config.yaml
model: "encoder-decoder audio transcriber"
dataset: "Morse code for random letters and digits, with fading, noise and interfering tones"
train_examples: 26041
time_shift_ms: 100
n_mels: 64
hop_length: 160
input: "log_mel"
spec_augment: true
win_length: 400
tokenizer: "word"
vocab_size: 40
encoder_arch: "tc_resnet"
encoder_norm: "groupnorm"
encoder_activation: "silu"
encoder_weight_standardization: true
encoder_depths: [2, 2, 5, 2]
encoder_kernel_size: 7
encoder_stem: "single"
encoder_widths: [128, 128, 128, 128]
fusion: "cross_attention"
decoder_width: 256
decoder_layers: 8
decoder_norm: "layernorm"
decoder_norm_position: "sandwich"
decoder_activation: "gelu"
decoder_mlp_ratio: 3
decoder_head_dim: 16
decoder_fused_qkv: true
decoder_bias: "all"
decoder_qk_norm: false
decoder_parallel_block: false
decoder_inner_norm: false
decoder_positions: "rope"
decoder_cross_attention_every: 2
decoder_tie_embeddings: true
init: "kaiming_normal"
residual_init: "scaled_by_depth"
optimizer: "soap"
beta2: 0.99
lr: 0.0025
beta1: 0.95
shampoo_beta: 0.99
eps: 1e-08
precondition_frequency: 10
max_precond_dim: 1536
one_sided: false
adamw_lr_other_params: 0.0027
grad_clip: 1.0
ema_decay: 0.999
steps: 4100
batch_size: 64
epochs: 10.1
lr_schedule: "step"
warmup_steps: 820
weight_decay: 0.4
adamw_weight_decay_other_params: 0.05
Rows from block 6 of the audio encoder of a small encoder-decoder audio transcriber, named by matrix and row number. Rows with one number belong to one channel. Each number is 128 + 32 x the weight over its row's rms, rounded and kept within 0 to 255. All counts start at 0.
After each channel's rows are labels from the 100 clips, of 14976, where the channel reaches its highest value: "responds to" is what is common among them. Only what is clearly more common there than usual is listed. The data: Morse code for random letters and digits, with fading, noise and interfering tones.
# convs0: first width-7 conv (encoder.blocks.6.convs.0.weight, 128x128x7, standardized in use, each kernel summed), inputs 0-127
# convs1: second width-7 conv (encoder.blocks.6.convs.1.weight, 128x128x7, standardized in use, transposed, each kernel summed), outputs 0-127

convs0.95 [157 129 109 138 113 150 121  69 135 156 199 147 131 123  60 138 168  87 107 129 131 100 229 101  96 151  92 158 180 106 144 120 126 159 144 119 184 137 202 145 134  95 115 128 168 126  70 156  93  99 155 168 134 128 120 162 163  80 123 111 133 106 137  83 111 125 123 169 100 151 114 107  89  43 120 166  81 110 121  94 116  78  89  69 134  97 118 132 124 101 157 176 121  75 135  95  59 142 100 225 141 110 108  99 129  94 176 137 112 121 148 143 103 127 114 135 136 112 148 119 160 144 144 128 107  81 118 151]
convs1.95 [119 109 177 100 165 122 112 142  88 129 144 138  93 134 151 126 120 190 112 115 108 189 142 121 131 136 108 109 151 127 105 120 135 108 140 176  92 111  92 170  80 147 169 189 174 155 176 126 165 158 109 169 131 106 162 145  50  93  79  83  96 185 110 175 121 146 121 117 122 100 112 133 142 122 106 130 108 157 149 188 153 177  76 166 147 154 119 110 126 152 110 117  30 191  84 131 192 136  88  79 131  87 156 137 148 180 102 122 148  96 188 105 187 145 118 160 114 119 112 108 117 105 142 162 165  91 135  83]
responds to: speed: slow

convs0.59 [138 107 112  79 146 195 170 147 138  49 207 100 102 161 176 103 118 119 111 115 113 154 126 136 105 114  94 173 130 104 156 126 138 195 108 126 156 160 123  94 129 115 115 146 201 139  68 151 111 178 107 149 182 157 213 153  73  93 145  98 158 150 156 139  66 130 116 188 115 119 102  88 144 155 161 104  95 159  97 115 127 131 113  80 154 177 138 112 127 144 149  59 161 144  99  84  97  97 134 141 125 147 139 142 200 112 152 128 130 123 145 148 104 117 114 158  92 152 182 131  94 171 113 106 149 179 109 141]
convs1.59 [126 142 132 190 102 142 110 109  99 112 126  96 141 100  77 123 134 130 148 136 167 111 169 109 155 139 171 175 105 156 156 181 149 101  51 167 139 116 120 144 140 139 137 132 107 166 213 122 153 134  97 101 102 113  32 143 133 129  97  91  91 154 154 187 138  72 111 132 132  84 127 151 128 180 150 179 102  90 157 139 102 123 159 191 101 119 145 167 119 154  85 158 115  53 126 164 125 103 159  46 178 101 165 198 140 153 151  74 131 124 147 166  96 124 146 129 136 119 129 146 148 133  93 102 168  84 112 125]
responds to: reverberation; speed: medium

convs0.96 [136 153 128 167 109 102 110 162 163 188 162 146 130 110 157 152 140 112 111 117 131 154 115 158 170 116 127 139 102 129  91 141 114 119 174 110  73 102 112 161 147 102 126 119 123 129 120 127 161  72 119  83  96 121  92 102 112 160 102  99 148 136 150   0 116  89 133  84 116 123 119 118 124  12 170 172 166 135 151 153 116 165 113 124 160 140 102  98 160 147 101 149 141 140 106 138 119 178 135 141 114 120 111 154 144 136 119 144 154 145 127  86 116 149 127 135 163 165 120 157 105 152 151 148 254 134 154 208]
convs1.96 [116 149 126 117 166 142 148 140 105 138  91 194 179 151 143 230 118 101 212  70 128 130 142 125 140 118 146 145 102 162 120 111 144 128 153 139 137  74 129  93 132 114 114 117  85  77  86 123  97 111 158 181 165 201 141 154  93 156 143 182 139 171 142 106 157 143 175 130 135 201 162 173 151 117 151  92 138 103 135 104  83 101  86  87 114  86 117 162 102 128  92 147 120 126 131 128  82  96 115  96 124  96 188 113 137  77 122 108 116 113  92 123  87  92 103 113 108 100  91  94  84  97  79  73 134  86 107  84]
responds to: speed: fast; the character "1"; the character "8"; the character "3"

convs0.72 [123 104 135  85 172 159 137 182 126 106  98 126 139 157 109 143  99 114  65 104  65 170  98 125 119 143 111 135 114 120 155  70  86  96  95 127  74  62  68 138 138 145 136 125  94 131 116 115 135 149 108  88 119 155 150  85 116 136 144 123 124 104 125  72 129  93  95 206 133 165 149 186 108 138 135 121 134  89 124 110 128 140 103  92 115 152 138  90  92 133 149  99 110 113 108 110  96 132 141 145 118 151 143 120 102  89 146 101 148 142 104  97 154 122  96 120 133 115 129 117  60  98  93  77   0 115  47 111]
convs1.72 [130  93 147 135  55 128 135  99 156 176 118  99 140 159 147 145  94 176 125 129 161  48 159  95 154 200 110 153 150  98 136  89 100 110  84  95 105 128 114 170 120 139 134 151 141 132  69  52 150 141 153 158 163  82  70 178 116 100 110 141 139 165 125 137 152 122 133 135 163 184 148 129 146 122 154 102 137 180 138 114 121 102  94 137 138 107  81 157  97  93 112  81 115 121 130 153 105 172 114  94 139  99 114  97 190 107 117  69  51 131 135 114  99 110  91  96  96 137  80 102 194 178 106  70 146 127  79  93]
responds to: uneven keying; speed: slow

convs0.38 [134 121 146  66 123 101 101 132 152 139 118 110  95 173  93  92 128 117 108 133 101 124 151 118 112  77  88 128 111 143 155 167 107 169 128 120 100 109 190 152 120 158 225 146 173 145 108 138 104 147 141 126  72  91 106  85 153 150 166 119 131  96 165 177 134  92  78  71 150 106 111 181 103 103 169  68  83 116 106 132 138 186 116  75 109 103 123  99 141 143 145 151 159 115 169 103 147 143 146  75 121  93 101 119 105  91 122 130  67 104  85 125 151 110 103 170 100 105 121 137 174 129 124 105 206  78  61  56]
convs1.38 [ 73 138 109 171 113  84 129 169  73 139 131 153 129 104 129 141 150  99 134 118 145 160 159 118 118 176 213  83 124 145  69 163  97  87  22 150 112 132 143 101  78 120  95  72 147  91 129  64 132 170 138  84 160 161  59 144 119 125 114  63 103 172  81  84 139 144 196 117 178 124 192  94 159 126 173 132 121 106 142 129 157 168 178 157 154 137 166 139 116 161 139  94 143 156 124 112 114 143  73 151 157 141 112 169 140 103 144  87 112 126 149 125 100 101 129 106 120 152 105 113 111 153 103  94 129 162 131 107]
responds to: speed: fast; reverberation

convs0.113 [132 126 118 141  94 126 128 114 108 163 147 164 102 136  83 153  81 167 106 155 112  85  97 137 103 138 154 132 210 150 127  82 120  96 144 127 133 110 146 118  45  99 211  64 173 145 128 165 130 177  85 136 137 145 106 128 134 103 167 167 106  94 117 127  99 122 136 111  86 182 105 184 120 177 103 134 189 132 205 143 136 122  88 126 101  70  92 116 165  92 117 140  87  66 130  96 185  92 118 185  93 144  96 155 110  92 105 129 116  95  93  78  97  92 173 142 117 144 123  95 131 162 106 115 139 166 169 110]
convs1.113 [127 140 150  82 128 150 128 109 132 142 110 126 143 124  69 132 138  79 166  97 157 189 150 150 105 218  74 179  99 200 144 131 144 173  46 146  77 148 144 111 179 159 112 148 163 109 171 137 170 129 132 163 118  92 108 163 177  73  54 106 135 139 130 128 128 102 147 119 139 145 146 131 134  82 173 152  90 116 165 102  65 115 114 140 102  73 100 150  90 111  74 114 126  90 130 112 153 151 160 120 100 161 152 111 104 162 107 212 134 103 155 132 116 110 128 130 147  84 116 144 132  77  97  65 133 152 119  97]
responds to: speed: slow; mains hum

convs0.82 [133 164  74 138 130  62 118 107 131 145 155  89 152 120  92 169 154  74 135 165  82 139  98 147 124 195  84 191 124  85 119 104 151 145 127 111 178 178 156 123 185 134 115 154 118 156 105 152 137 112 116 208 192 108 216 144 158  87 167 158 133 141  76  77  52 129 133 191 131 144 138 163 127  88 106 153 109 124 138 130 145 118 127 147 171  96 127 122 158 119 118 132  83  89 120 125 112 156 121 105 137 159  97 112 172 142 124 107 160 144  80 101 112 129  37 163 140  88 158 107 132  99 109 156 153 128  88 147]
convs1.82 [156 110 207 173 111 203 118 157 178 152 127  78 104 169 169 126 148 150 101  99 169 120 132 144 150 122 124 111 178 138 134 164  88  91 152 155 105 205  81 209  98 124 142  62 160 158 120 145 149 156 133  73 129 131 113 132 117 116 128 166 112 150 146 163 111 146 100 101 131 192 124 135 108 157 153 145  82 160 132 131 163 187  88 126 153 165 127  99 136 128  90 159 150  80  99 120 166 141 139 168 145  36 148 128 131 128 156  37  81  86 178 136 137 107 106 137 127 153 111 153 115 145 134 105 153 105 153 124]
responds to: reverberation

convs0.86 [132 186 153 131 171  66 138  47 124  98 103 123 132 157 121 157 110 137 104 129 156 174 159 120 110  89 119 105  94 113 107  87 156 166 153 129 140 164  86 121  95 127 153 126 134 135  96 131 181 119 139 174 179  95 153 149 108  97 143 133 134  86  71  48 108  98 132 130 127 236 103 113 108  57  81  94 127  51 151 113 115 100 127 135 150 112 103 122  83 111 142 195 104 127  85 117 119 104 105 129  90 117 104 109  95 147  80 144 125 145 111 105 129 121 106 121 101  82 149 128 196  97  69 124 197 118 124 153]
convs1.86 [156  71 118 131 122 189 124 122 139 128 128 103  70 130 115 136 100  97  73 148 149  85 111 143 124 114 107 156 155 148 127 162 106 111 141  95 134 121 137 137 120  97 155 122 166 211 145 180 115 118 121 144  73 121  68  90 100 110 141 113 155 143 103 162 132 159 180 138 144 123 156 169 137 135 140 168  72 192 141 156  40  78  96  91  92 137 161  37 135  94  81  70 106 138 122 147 154 137 116  67 190 124  97 132 144 194 126 131 125 146 132 140 116 109 156 153 136  89 105 109  68 103 113 124  91  97 142  54]
responds to: speed: fast; uneven keying; fading

convs0.56 [121 174 108 153 112 151 170 112 134 137 150 152 148 162 158 133 167 122 148 103  87  95 127 100 101 117  72 114  50 103 171 140 123  86 101 128  81 155 158 140 174  99  92 130 159 127 177 162 109 100 111 133 134 138 148 104 106 122 121 112 133 163 133 137 170  73 164  63 138  10 132 135 132  94 118 108 118  73 159  76 140 164 145 118 180  99  61 128  70 151 154 118 123 112 113 151  92 159 165 114 115  85 120 141  92  65 108  84 139  77 159 121  99 171 114 157 113 157 103  73 128 196 107 136  76 131 126 115]
convs1.56 [103 117 126 126 128  84 120 106  63 173 142  50  91 113 101  83  78 116 104 103 169 166 123  87 141 102 129 131  81 120 108 123  69  90  66 114 129 113 122 131  97  75 129  79 128 113 159 136 102 189 132 124 127  89  96  83 126 129 147 176 118 116 130 164 131 181 173 103 127 121 160 122 151  13  93 104 125 145 162 152 154 188 112 145 102 156 174 132  95  94  91 152 146 143 118 119  64 142  65  85 110 135 114 149 160 177  93 102 118 113  77 100 194 171 108 161 117 156 111 131 159 132 152 151 147 139 128 120]
responds to: speed: medium

convs0.26 [114 145 127 186 149  87 135 159 125 128 159 105 136  76 161 117 164  45 123 119  71 146 120 144 160  96 110  73 121 106 106 126 156 125 121 110 126  79 145 162 181 130 159 131 200 159 143 168 101 109  75 163 114 112 188 107  90 109 114 116 103  79 142 122 109 146 120 127 114 102 116 157 126  80 110  29 156 146 119  95 103 133 155 112 153 116  85  86 108 105 129  55 116 138  39 129 110 174 152 157 111  63 169  84 124 110 145 129 153 111 110 128 131 135  67 111  82  91 162  90 155 128 145 106  62 128 113 147]
convs1.26 [ 86 173 109 164 170 151 136  63 109 140 120 149 154 180 179 116 178  66 102  49 153 111 141 185 122 120 135 171 175 155 121 143 143 108 188 137 109 144 131  73  62  68 177 102 136 128 153  93 120 158 115  76  95 121 115 105  92 139 130 113 119 122 128 135 162 111 148 130 133 135 144 149 128 113 145 175  67 124 137 124 124  91 164 118 103  82 157 173  88 138  98 169 156 116 184 173 183  46 175  86  87 129 118 178 110 172 121  87  77 113 134 113 141 145 141 142 152 163 138 153 116 130 128 104 166 162 117 110]
responds to: speed: slow

convs0.116 [144 149 143 161 116  89 203  61 122 102  90  93 119 157  78  88 115 144  85 180 139 133 101 153 184 113 181 162 138 143 127  86 125 128 165 133 102 125 166  46 137 107  86 165 143 122 130 116 155 200 115 143 126 138 120 145 137 111  51 175 139 122 159 158  70 159  93 120 144 120 118 180 155 137 165 122 117 105 133 137 199 103 101 165  57  87 134 113 162 140 107 120 111  69 109 141 173 176 140 150 103 124  78 165 103 124  59 146  94  72 125 119 126 140 133 113 159 143 158 196 110 149 129 128 141 130  99 115]
convs1.116 [124 109 130 144 143 114 103  39 127 130 163 162 128  87  88 122 123 184 119 166 106  73 115 140 157 235  99 227 137 160 171 141 155 202 140 208 105 142 144 138 132 161 219 161 151 132 177 174 100 141 132 144 135 148  96 176 116 110 171 123 161 118 147 106 143  66 177 114 115 118 149  98 125 157 170 157 120  96 130 116 106 141 135 125 183 117  92 121 142 125  80 122 136  93 135 121 162  77 155 152 145 136 168  90 127 106 173 105 151  95 125 156 113  97 134 122 138 141 142 143 116 101  97 122 118 165 141  93]
responds to: speed: medium

convs0.48 [142 140 107 192 113 127 146 120  62 130  95 146 110 142  92  58 158  96 115  58  76 120 141 124 145 133 170 154  40 111 148 102 165 135 105 147 161 156 126 178 171 136 109 106 120 146 179 166 181 129 139 176 144  61 174 144 159  77 134 135 132 129 116 116 106  78 109  95 110  72 144 125 119  98  84  90 116  85 112  31 119 152  92 119 105 116 140 152  80 150 161 104 124  77 122 135 100  87 123  83  97  95 116 120  75 157 139 121 163 150 128 157 117 105 153 156 115 129 172 137 134 132 170 183 104  93  83 143]
convs1.48 [130  82 139 164 107 157  94 113  99  93 141 141 104  86  80 156 189 139 188 119 178 120 129 160 107 182  80 100 146 146 116 162 119 117 139 103 159 190 130 120  67 150 177 173 180 157 110 133 102  93 157  93 154  94 148 157 193 125 150 157 133 111 159 163  90 113  82  82  79 118 126 136 108 104 125  80  80 180 112 116 175 152 141 124 174 144 105 122 104 173  88 176 134 119  67 169 103 156 111 105 136 145  69 106 206 155 105  68  63 105 140 125  95 108 101 120 113 126 118 109  99 131 104 113 157 120 135 155]
responds to: uneven keying; reverberation

convs0.12 [113 109 175  90 130 117 140  60 122  96 128 102 114 122  99 103 113 155 127 154  85 122  98 136 100 126  97 118  90 111 124  58  91 159 134 107 105 119 114  87 116 101 167 123 118 110  91 120 105 115 114 107  76 132  80 121 140 112  69 166 100 162 128 109 144 153  56 192 145 132 159 127  96 150 112 140 117  32 186 197 154  85  93  92 115 151  98 102  91 125 106  46 121 120 183 127 113 165 145 153 183 112 185 195  93  98  88 156 111 100 124 127 143  86 105 110 135  96 129 125  87 124 106 127  73  72 121 150]
convs1.12 [ 50  82  78  93  97  83 115  41 158  85  99  61 117  83 119 114 127 151 111 118  64 122 151 129 131  98 199  95  81 133 132 131 132 193  80 131 141  80  64 146  91 110 120  69  88  39 106  94  84 134  96 118  79  95 113 136 115 148 137 111 114  73 104 118 101 116  89  95 127 114 110  93 106 137 121  78 150 137 101 125 125  84 134 160 148 119 120 152 122 146 151 176 124 144 153 147 112  88 105 136 106 109 112  85 145 102 166 111 123  93 119 125 162 172 144 178 135 149 146 166  99 119 154 174 143 128 157  95]
responds to: reverberation; speed: slow; mains hum

convs0.125 [152 156  98  85  90  95 152  73 130 145 149 114 135 147  82 131 113 139 132 111 113  64 133  69  58 123 101 144 201 142 145 118 146 117 143 153 147 119 200 108  77  94 159 105 128 129 147 151  92 182 107 145 134 161  80 135 119 135 185 136 130 190  78 126 113  90 137  62 113 143 112 110 142 174 129 115  83 123 128 150  69 143 122  89 146  81 108 139 148  65 162 145 141 105  62 128 142 181 119 150 159 147  66  79  95 178 108 142 193 134 136 158  68  93  93 155 111 171 130 153  80 110 150 120 112 113 125 110]
convs1.125 [119 152 209 149 208 130 124 151  38  73  99 131 144 166 107 133 128 155 106 143 110 170 108 132 151 119  84 127 125 105  75 135 129 158 172 157 137 163 104  80 114 161 232 130 126 153 113 181 115 150 152 123 170 125 139 168 214  43  90  91 144 107 117 149 142 134 111 116 143 108 126 144 140 137 172 179 127 140 125 167 156 117 136 160  93 143 152 134 117 145  54  77  80 151 170  78 197 132 165 139 100  98 124 115 101  94 147 163 127  99 121 121 130 108 149 114 114 113 125 139 177 132 113 128 139 139 128 104]
responds to: the character "b"

convs0.49 [129  75 126  49  98 131 146  94 140 139 162 104  89 135 148  88 177 120 118 126 123 136 140 116 154 114 126 115 155  91 105 133 152 104 128 127 160 174  83 138  79 175 128 142 171 126 102 146 154 113 100 145 112 137 137  84 119 172 122 156  84 118 214 129 116 162 106 118 126 116 164  72  46  94  97 173 104 126  64 126  98 121 127 155  77  82 122 137  99 196  89 169 124 146  96  89  87 149 142 182 168 130 129 176 157 177 153 192 135 135 168 158 139 173 170 135 126 152 133 166  85 165 162  93 152 142 150 189]
convs1.49 [ 88 107 122 126 142 148 113 146 109  94 153 132 152 133 127 119 138 145 146 125 115 154 118 117 149 107 150 158 121  89 167 160 182  94 117 165 138 100 167  83 208 123 122 145 185 164 163 139 131 134 106 128 162 129  98  68 185 106 126  74 145 171 129 142 186 116 116 107 173 166 147 136 154 121  98  77  98 145 162 129 166 148 188 130 132  81 113  78 124 159 129  81 155 138 144 202 242 105 138 105 146 118 143 153 150 124 114  80 146 112 138 143 114 112 130 131 129 170 116 164 220 152 120 179 203 133 120 192]
responds to: speed: fast; the character "e"; the character "a"

convs0.57 [127 123 127 195 118 173 171 101 151 113 160 135  80 101  90  95 119 151 139  94 127 151 156  66 120 136 165 189 149  84  93 103  77  94 121 143 165 156  76 112 153 147  76 106 121 137  80 132  91 151 108 167 171  74 132 102 116 108  77 150  72 119 139 117 103 161 179 115  83 114 128  88  94 125  85 100  91 104  83 120 134 108 127 108 125 115  90  50 111 177 160  96  60 133 135 119 105 148 110 142  88  76 124 170 139 107  93 198 111 150 172 121 122 148 174 142  97 203 139 144 129 123 127 144 160 126 163 176]
convs1.57 [108 132 117 112 106 134  85 129 103  91 188  73 126 101 129  99 151  73 141  96 156  91  99 131 143 153 154 166 122 175 233 154 139 155  96 100 121 155 144  81 133 133 163 106 134 119 214  89  90 125  86  58 131 123  85 161 128 104 118 105 160 169 220 145 175 113 120 120 210 110 159 144 129 138 156 150 106 121 145 143 158  92 152 161 163 114 136 178 124 133 150 129 148  63 134 166 138 145 150  88 153 137 168 109 202 127 145  95 164 110 135 122 124 122 105 136 131 100 126 172 154 126 130 182 176 152 101 149]
responds to: speed: fast; reverberation; the character "e"

convs0.81 [180 103 122 126 104 123 114  87 141 108 128 127 118 169 125 160 182 113  73 194 159 132 123 157 137 151 125 138  98 126 112 132 121 125 151 205 216 159  78 106 156 103 100 119 143 125 165 147 163 115 137 148 173 107 111 123 171 127 154 127 115  89 117 168 111 128  99 103 143 162  84 135 106  53 169 121  46  71 145 126 121 120  87 147 109 153 120  85  94 142 155 102  92 119 116  43 130 149 146  61  60 140 123 136  78 126 112 149 160 133  81 130 109 142 119 106  65 149  74 127  86  70 123 146  70 121 116 100]
convs1.81 [148  98 108  99 180 165 114 149 107 169 114 150 103 145 149 143  97 141 122 171  91 141 104 157 131  75 166 159 131 151 134 143 188 153 101 129 159 119 125 184 116 195 123 175 114 158  94 174 123  71 156 199 170 144 152 158 152  98 157 156 146 116 130 155 108 135 132  90  90 147 112 123  91  67 147 138  82 172 102 109 161 134 133  98 123 123  60 128 144 131 129 111 100 123 149 128  34 132 128 110 113 122 166  94 218 150 144 122  90 126 144 170 147 144  87 134 108  95  90  93 200  48 143 125  77 116 106  91]
responds to: speed: fast; uneven keying

convs0.90 [135 121  83 102  74 173 182 115 182 149 169 159 109 149 138 148 172 173  97 162 126 120 241  89 112 162 150 134 125 109 140  92 125 140 129 159 169 163 110 110  92  90 128 131 117 141  64 124 111 136 131 190 140 145 131 206 151  72 157 108 155 126 133 135 100  56 105 121 138 129 135 112  77 124 117 158 136 130 130 139  86 166 145 145 189  72 150  79 122 136 112 164 184 103 139  93 131 194 112  87 121 135 103  95 112 140 170 138 160 177 138 163 186 121 107  75  96 119 164 114 161 121 102 102  95  95 140 141]
convs1.90 [ 95 122 145 126 146 130 135 144 102 133 113 144 121 164 139 145 124 156 148 124  84 178  76 117  69 128 114 106 176  87 111 158 116  98 142 154  83 158 153 136 112 201 121 110  96 103 161 107 157 146 189 155 173  98 111  92 146 111 163 174 186 182 105 145 142 223 139 119  91 156 107 165 126 155 120 121 119 142 109 132 149 147  35  95  96  67 104 165 104 132 101 110  85 111  83  70 115 128 144 182 114  84 203 158 159  91 128  85 112 123 137 133 186 119 114 107  81 155 114 122 124 102 140 179  77 165 131 128]
responds to: speed: slow; reverberation

convs0.27 [101 127 147 147  99  94 124 118 115 112  84 129 116 116 149  87  93 104 143 161 153  92  87 149 158 210 110 134 121 151 123 158 146 198 130 135 153 133 122 125 121 153  85 166 122 141 158 115 156 115 114 156 101 106 117 126 110  77 113  94 145 149 122 156 136 174 178  70 105 117 156 107 176 130 144 187 163 193 143  90 137 128 161 141 127 136 105 165 216 151 188 101 136 178 120 130 122  94 170 148 110 103  48  89 130 132  79  97 142 110  86 149 107  83 105 127  91  89 159 122  68  47 134 117 195 143 129 191]
convs1.27 [131 122 119 125 169 171 123 124  96  91 120 128 128 116 101 124 118 116 131 120 139 180 116 150 152  89 109 202 220 189 121 133  93  77 104 135 160 139 143  82 114 102 177 144  67  49 119  62 131 145 110 149 169 144 108 111 149 116 119 155 152 112 127 104 155  98 198 142 117 154 136 164 145 153 115 110  71 122 157 138 153 125 113 117 116 173 138 103  64  79 142  92 179 169 114 167 142 165  57  97 110 101 194 121 155 130 159 179  90  92 141 120 103 111 129 123 133 136 122 120 146 124  63 115  96  72 103  64]
responds to: speed: medium; reverberation

convs0.55 [111  94 126 154 134 152 136 134 115 154 131 116  73 130 108  84  88 115 109 137  87 120 134 124 109 120 160 132 137 139 125 105 142 140 120 137 255 118 113 108  64 123  84 126  94 127 120 127 148  82  99 131 130  98 213 124 137 125  92 134 117  55 127 131  99 107  85 162  99  42  91  75 103 100  97 141 118 162  54 152 129 147  99 114 124 141 107  85 134 135 127  90 116 133 153 147 134 151 122  88 169  79 156 118 127  64 151 162 168 130 131 134 100 162 123 111 108 146 130 117  79 123 156 193 100 140 195 110]
convs1.55 [ 82 188 105 103 126 129 104 141 118 102 108 143 128 126 136 143 136  76 127  99 121 145 136 150 118 129  89 122 100 102 105 167 222 115 152 147 114 208 136 112 110 165 156 108 200 137  58 161  66  66 108 129 146 144 132 110 131 131 132 122 143 173 161 121  66 112 116  66 111 114  94 105  95 108 150 123 134 149 104  69 132 135 195  85 113 110  80  75 164 162 122 154 140  87  93 143  79 145  97 127 146 143  81 128 133 162 169 116  65 126 102 100 129 114  84 102 112 129 110  93 151  66 123 196 154 158  72 113]
responds to: speed: slow; reverberation

convs0.2 [144 113 152 167 100 162 135  94 139 152 135  94  77 157 132 116 170 144 102 109 129 113 135 148  98 127 161 188 103  96 141 139  75 140 135 120  97 122 121 150  63 119  90 147 117 140  88 130 134  75 155 119 116  66  96 149 140 151  98 118 125 132 161 171 136 154 131 197 158 108 141 116 168 103 140  92 130  86 161 129 117 106  97 131  96  99  80  50  90 165 125 150 141 129 159  78  53 176 166 174 131  93 107 144 103 119  69 204  84 155 176  91 100  96  76 154 116 145 108 145 118 160 132 159  33 127 109  78]
convs1.2 [110 149 109  42 147 144 106  97 115  89 133 141 116 103 163 116 124 158 113 123 132 178 136 165 114  97 163 104 142 192 111 156 106 148 108 145 132 165 119  67 131 164  88 166  91  92 100 134 104 133 126  65  46 149 206 131 175 166 110 135 106 111 127 104 137 163 154 122 113 157 143 114 167  92 142 136 137 131 134 152 170 156 136 131 159 146 154 178 128 161 172 141 114 166 162 155  90  68  59  44 113 184 155 119 142  79 124 112  89  96 124 145 108 149 165 149 136 167 144 125 107 143 170 156 225 122 110 126]
responds to: reverberation; speed: medium; mains hum

convs0.42 [116 131  97  95 133 106 158 186 149 137 111 213 112 134 102 151  52 152 154 120 128 105 129 144  95 151  95 142 110 117 139 136 110 182 103 117 137 163 131  81 113 127 197 163 166 103 145 182 189 136 122  85 115 157  67 120 121 189  52 166 125 152 150 174 135 104 136 153 126  99  87 114 194 151 177 161 157 122  62 134 119 111 144 139  94 152  93 127 128 144 112 115 130 221 134  82 151 176 108 133 164 119 131 124 122 161 174 143 134 153 164 154  83 135 114  91  86 108  89  92 120 176 134 107  84 100  94 105]
convs1.42 [108 126 132  89 121 116 151 156 143 170 147 176 158 121 199 124 142  94 112  83 145 153 167 133 165 138 150 111 103  88  58  99 147  80 144 153 129 103 174 132 101  76 111  93 104 126 103 132 138 134 164 146 140 145 138 144 164  57 133 203 151  70 148 138 104 120 126 102  82 117 140 117  61 116  88  71  95 113 133 116 165 115 198 122 135 167 154 125  64 156 174  76 115 109  82 135 107 124  56 135 179  91  87  98 108 150 104  87 170 149 102 141 118  78 103  99  91 128 104 120 181 191 104 125 115  90 124 121]
responds to: speed: fast; reverberation

convs0.50 [132 118 116  97 203 121 138 148 122 130 104  83 122  98  95 159 164 151 141  65 100 100 107  75 151 109 180  81  92  77 136 104 168 139 148 115 196 128  79  62 135 111 136 141 133 172 114 181 149 144  66 112 122 130 134 125  59 112 145 130 145 203 184 163 108 129 142  97 109 112 118  84 131 138 159  69 153 140 142 107 115 131 155 134 136 125 104  73  97 161 135  51 113 154 147 145  99 136 106 103 140 121 168  87 182 141 182 147  89 239 148 130 126 156 161 140 120 118 152 174 119 135 146 123 110 119 150 158]
convs1.50 [ 94 119 181 193  34 120 106  96 150 118 142 113 115 116  84 121 112 124 175 172 150 169 197  93 120 131  68 182  78 155 133 137 126  81 160  97  91  88 147 116  94 108 140 101 159 133 147  68 158 117 116 110 155  97 123 117 242 212 115 159 117  76 112 125 130 102 142 144 102  56 129 132 107 108 177 178 108  93 124 149 141 108 105 121 169 152 157  99 162 126 142 178 179  98  72 118 141 126 107 102 103 110  83 110 112 172 130 133 101 136 128 119 114 121 132 118 130 150 116 127 131 157 122 102  95 158  96 112]
responds to: speed: medium

convs0.74 [146 135 154 116  95 102 155  90 102 141 166 149 141 145 105 153 107 119  73  92 120 138 100 143  87  84 124 190  39 131 149 109 133  94 123 101 116  82 130 132 142 141  94 138 106 116 117 141 175  76 116  51 129 145  88 141 125 149 141  51 126 171  90  66 169 186 107 212 131 146 170 149 137  76 166  97 157 111 100 132 171 100 155  86 108 102  92 122  44 123  80  61 104 154 145 101 126 124 100 103 145  91 131 193 132 128  88 108 110 153 149 167 105 100 126  93 110 124 131 117  92 134 155 129  83 141 117 128]
convs1.74 [104 124 199 164  88 116 135 147  86  71 132 165 119  95  84 149 112 184 142 119 106  94 123 133 244 128 176 159  80  99 144 131 147 117 170 111  84 113 116  97 163 118  85 239 123 101 109 172 123 128 130 126 132 194 201  97 116 121 114 138 128  49 130 109 146 189 124 103 113 128 126 144 127  93 136 155 139  98 143  94 122 117 181 104 113 122 120 102 114 106 130  81  95 139 162 203 102 115 165 116 139 143  77 109 197 102 147 112 114 108 115 138 149 132 136 126 127 119 157 137  89 150 135 137 113 160 158  95]
responds to: speed: slow